Rows from block 2 of a small class-conditioned image flow-matching model, named by matrix and row number. Rows with one number belong to one channel. Each number is 50 + 10 x the weight over its row's rms, rounded and kept within 0 to 99. All counts start at 0.
After each channel's rows are labels from the 100 images, of 14848 (inputs lightly noised), where the channel reaches its highest value: "responds to" is what is common among them. Only what is clearly more common there than usual is listed. The data: small renderings of single solids in any pose.
# convs0: first 3x3 conv (model.mid.0.convs.0.weight, 96x96x3x3, each kernel summed), inputs 0-95
# convs1: second 3x3 conv (model.mid.0.convs.1.weight, 96x96x3x3, transposed, each kernel summed), outputs 0-95

convs0.44:51 52 50 51 48 39 48 42 46 44 38 51 63 49 53 40 63 41 62 41 56 54 32 48 48 51 49 31 42 41 43 63 57 51 44 47 46 48 52 54 27 50 57 47 68 52 66 40 39 43 49 50 55 48 56 49 56 31 43 71 45 68 36 48 54 38 56 63 54 27 57 51 38 69 53 78 49 52 57 37 35 41 34 44 52 43 60 48 71 38 48 52 40 37 42 51
convs1.44:54 63 51 57 54 56 45 52 58 48 38 45 43 60 49 58 55 47 46 45 44 27 48 57 57 48 35 50 58 64 70 56 35 30 51 39 52 58 52 36 42 44 51 46 54 41 55 63 56 46 51 84 45 50 40 49 56 48 48 29 43 76 54 48 35 35 49 53 57 62 43 41 45 54 57 66 41 57 53 44 52 53 43 59 50 60 43 41 68 34 52 53 59 34 48 75
responds to: spring; striped

convs0.1:56 59 61 32 53 22 40 64 46 66 42 30 45 68 42 51 40 47 68 45 42 36 25 56 61 41 48 51 43 40 46 56 53 31 52 53 21 48 52 42 51 42 43 56 53 37 48 53 51 43 51 65 29 51 57 42 50 44 57 46 41 57 36 45 53 52 44 38 54 46 46 43 46 49 65 51 42 41 41 44 63 40 68 65 33 50 52 50 51 52 45 54 50 58 37 44
convs1.1:48 53 44 67 40 30 78 44 83 44 43 45 44 50 53 48 52 60 48 47 62 61 50 43 27 59 60 53 46 45 58 47 56 75 49 59 42 79 49 46 40 66 54 63 37 44 41 41 47 43 46 55 54 52 53 39 52 41 53 56 61 58 53 56 47 45 50 44 43 45 48 45 40 56 50 57 51 53 48 54 46 48 51 64 48 63 40 52 54 24 40 37 54 43 34 58
responds to: cube frame

convs0.64:37 42 36 48 39 55 41 44 36 41 33 46 63 39 52 47 75 42 46 37 47 57 60 47 59 54 53 49 57 56 53 68 57 39 47 54 53 53 57 58 44 60 29 56 40 47 43 61 47 34 61 48 47 54 54 47 52 56 47 58 57 33 43 61 47 42 71 60 19 43 62 62 38 54 45 41 51 46 59 53 36 30 37 52 50 43 38 50 44 55 40 40 40 28 50 40
convs1.64:52 53 37 49 62 59 65 50 50 47 51 45 32 71 61 54 32 55 49 46 48 39 52 38 50 48 40 40 42 55 49 24 48 51 42 49 60 23 53 45 75 59 60 33 55 42 40 49 52 63 44 49 42 34 34 54 45 54 48 44 47 48 56 56 44 39 43 41 54 50 58 47 30 52 35 56 47 66 40 66 56 48 40 54 50 36 47 49 76 41 53 66 54 50 63 47
responds to: light from: right

convs0.3:31 52 55 48 53 62 55 49 58 57 54 42 54 48 45 56 44 35 54 61 50 32 58 15 52 53 51 31 43 46 51 26 54 45 50 31 45 54 52 42 66 50 40 53 48 43 58 47 40 46 61 54 46 40 41 36 43 68 39 42 32 41 58 31 48 31 57 54 42 47 47 41 54 44 43 53 51 47 48 56 27 56 47 28 54 33 42 47 60 61 58 58 38 49 52 51
convs1.3:63 42 46 43 39 36 28 60 45 44 45 48 54 54 62 48 77 59 48 49 46 54 35 57 51 36 39 47 49 81 42 50 39 49 41 46 40 62 43 60 52 38 55 54 43 50 34 47 51 34 40 50 59 54 58 55 49 53 66 69 47 40 46 55 36 43 46 36 40 41 44 62 52 36 47 32 51 55 58 64 67 46 61 58 57 34 58 46 49 55 58 63 70 50 57 50
responds to: spring

convs0.25:63 44 42 64 38 79 41 42 42 52 46 52 50 60 40 54 50 52 46 54 60 46 46 57 67 61 39 61 38 67 52 39 59 57 54 53 63 51 47 67 54 54 39 41 58 56 37 47 57 61 51 32 43 61 41 52 56 42 59 34 41 58 61 49 52 45 35 26 32 40 50 45 34 49 35 46 61 54 44 56 74 40 54 52 57 45 57 63 42 55 62 55 58 43 67 57
convs1.25:35 60 50 57 70 35 47 44 44 53 46 68 48 46 57 41 65 67 58 35 48 46 53 55 56 53 56 40 61 31 60 76 45 58 45 44 54 32 46 47 37 51 64 67 45 50 58 44 40 39 48 52 50 38 63 45 47 37 38 61 48 51 53 52 66 49 65 62 60 52 47 49 56 42 64 52 33 56 51 62 42 55 41 50 32 78 54 54 57 61 42 42 45 38 42 43
responds to: metallic; sphere

convs0.35:33 52 37 41 45 29 74 50 54 52 46 42 59 48 55 49 53 55 45 55 47 38 38 47 61 59 42 43 37 44 40 49 53 38 41 43 54 37 50 39 41 56 36 37 56 46 50 52 50 47 65 66 58 67 54 54 61 40 29 33 54 31 48 32 45 43 50 36 42 45 47 45 51 34 30 66 55 63 46 34 52 42 35 55 39 45 36 48 43 34 55 53 49 49 46 30
convs1.35:42 33 44 32 53 46 66 40 32 48 54 59 43 57 34 32 53 35 48 58 49 65 44 51 45 64 76 61 75 42 55 54 57 58 58 65 44 36 48 63 42 34 48 39 66 50 46 46 54 73 59 64 49 42 49 41 52 57 63 56 48 48 55 33 52 55 49 46 54 60 55 47 67 54 51 33 54 54 59 56 48 67 59 51 54 37 59 51 51 54 45 50 36 49 47 63
responds to: pink

convs0.19:50 54 54 52 50 38 57 56 51 52 34 54 44 38 63 51 66 56 43 60 53 60 34 65 48 64 54 43 43 55 39 42 67 30 31 42 46 41 49 61 73 37 73 54 54 54 38 42 57 58 38 56 58 56 61 65 64 48 52 38 38 47 58 49 51 40 47 51 40 60 43 37 35 52 28 78 42 56 47 56 60 43 51 48 41 49 51 44 68 44 46 52 41 48 37 56
convs1.19:52 56 52 52 41 52 41 64 54 35 66 30 58 57 30 47 50 48 48 50 42 27 43 36 54 44 40 78 68 56 63 40 45 55 52 52 77 53 47 40 45 71 53 53 40 45 51 61 48 63 49 64 49 50 41 43 45 37 42 54 58 44 56 65 50 42 46 56 55 49 52 45 48 63 56 47 41 55 56 58 31 52 36 44 66 47 57 60 32 37 38 42 57 43 55 39
responds to: spring